From a checkpoint of a small sound classifier.
Model: arch ecapa_tdnn, activation relu6, widths [128].
Training: batches of 128, held-out accuracy 89%.
Rows from block 4 of a small sound classifier, named by matrix and row number. Each number is 128 + 24 x the weight over its row's rms, rounded and kept within 0 to 255. All counts start at 0.
After each channel's rows are labels from the 100 clips, of 14976, where the channel reaches its highest value: "top examples" is what is common among them. Only what is clearly more common there than usual is listed. The data: phrases spoken by 400 fixed synthetic voices. In brackets: how many of the 100.
# c30: last pointwise conv (model.blocks.4.c3.0.weight, 128x128x1), inputs 0-63

c30.38 [124  72  93  91  90 150 110 131 131 113 101 213 147  97 133 110 150 141 161 115  93 129 154 129 128 127 103 150 122 111 175 113 129 118 136 115 125 159 127 164 112 115 101 117 122 109  88 118 129 145 181 117 125 131 122 117  93 107 136 164 139 127 167 158]
top examples: low voice (81)

c30.4 [ 99 108 121 108 163 127 139  98  87 153 208 165 149 128 120 147 124 147 112 127 127 122 162 144  79 132 144 139 142 126 138 204 128 171 127 124 108 170 122  96 159 114 108 100  96 113 127 131 109 117 130 141 136  76 140 129 133 126 164 126  95 126 151  98]
top examples: low voice (71)

c30.7 [116 125 125  93 142 120 143 111 154 136 132 103 167 123 178 149  95 152 115  71 131 124 132 120 123 107 115 186 127 117  83 135 136 194  77 138 105 142 141 121 116 143 110 130 127 160 173 112 171 126 126 124 110 106 123 137 149 104 158  72 147 140 163  76]
top examples: low voice (57)

c30.107 [182 148 161 130 145 123  73 151 171 166  97 138 110 110 114 138 139 106 160 108  92 149 117 126 130 150 159 104 115 107 109 131 152  90 150 123 119  79 148 148 143 135 107 189 127 151 111 144 135 171 136 138  89 119 203  98 173  96 114 134 115 115 149 129]
top examples: low voice (51)

c30.94 [142 119 145 122 111 128  89 153  80 124 110 114 127 170 112 126 125 116 117 143 112  96  90 104 126 174 159 114 146 174 117 116 120 134 123 117 130 147 169 155 146 155  86 106 135  92 113 136 130 110 145 107 146 139 144 138 146 142 150 163 117 131 124 164]
top examples: low voice (57)

c30.41 [ 98 131 129 100 113 115 140 120 136 148  83 158 121 145 148 124  87 127 152 144 124 116 155 101 120 129 117 156 150 150 151 131 156 187  87 101 129 167 146 111 117 131 134 149 105 195 148 147 110  86 104 114 112 100 122 138 136 123 124 115  76 103 127 103]
top examples: low voice (55)

c30.83 [171 124  72 122 154 133 150 109 129 161 128 131 108 130 157 124 131  85 173 122 145 121 121 132 120 135 106 124  74 165 155 109 138 166 108 131 172  86 126 145 127 121 106 145 144 113 165 148 113 128 161 137 114 120 140 134 134 165 106  79 113 170  90 141]
top examples: low voice (56)

c30.46 [125 113 114 119  95 131 108 255 108 137 152 107 116 132 138 138 157 106 125 141 137 111 131 161  99 197 134 129 131 111 149  98 141  89 127 143 108 137 171 107 118 109 123 159 136 115 104 100 153 108 134 142 128 135 155 106 153 115 116 155 103 146 158 112]
top examples: high voice (51)

c30.60 [147 122 169 148 107  92 137 171  96  84 133 153 125 133 153 128 128 193 127 129  98 138 175 123 159 154  90  99 101 140 133  84 128 105 138 162 130 133 125 144 141 162  97 112 152 121 157 125 172 132 145 133 139 111 112  90 163 198  98 120 127  98 154 105]
top examples: low voice (51)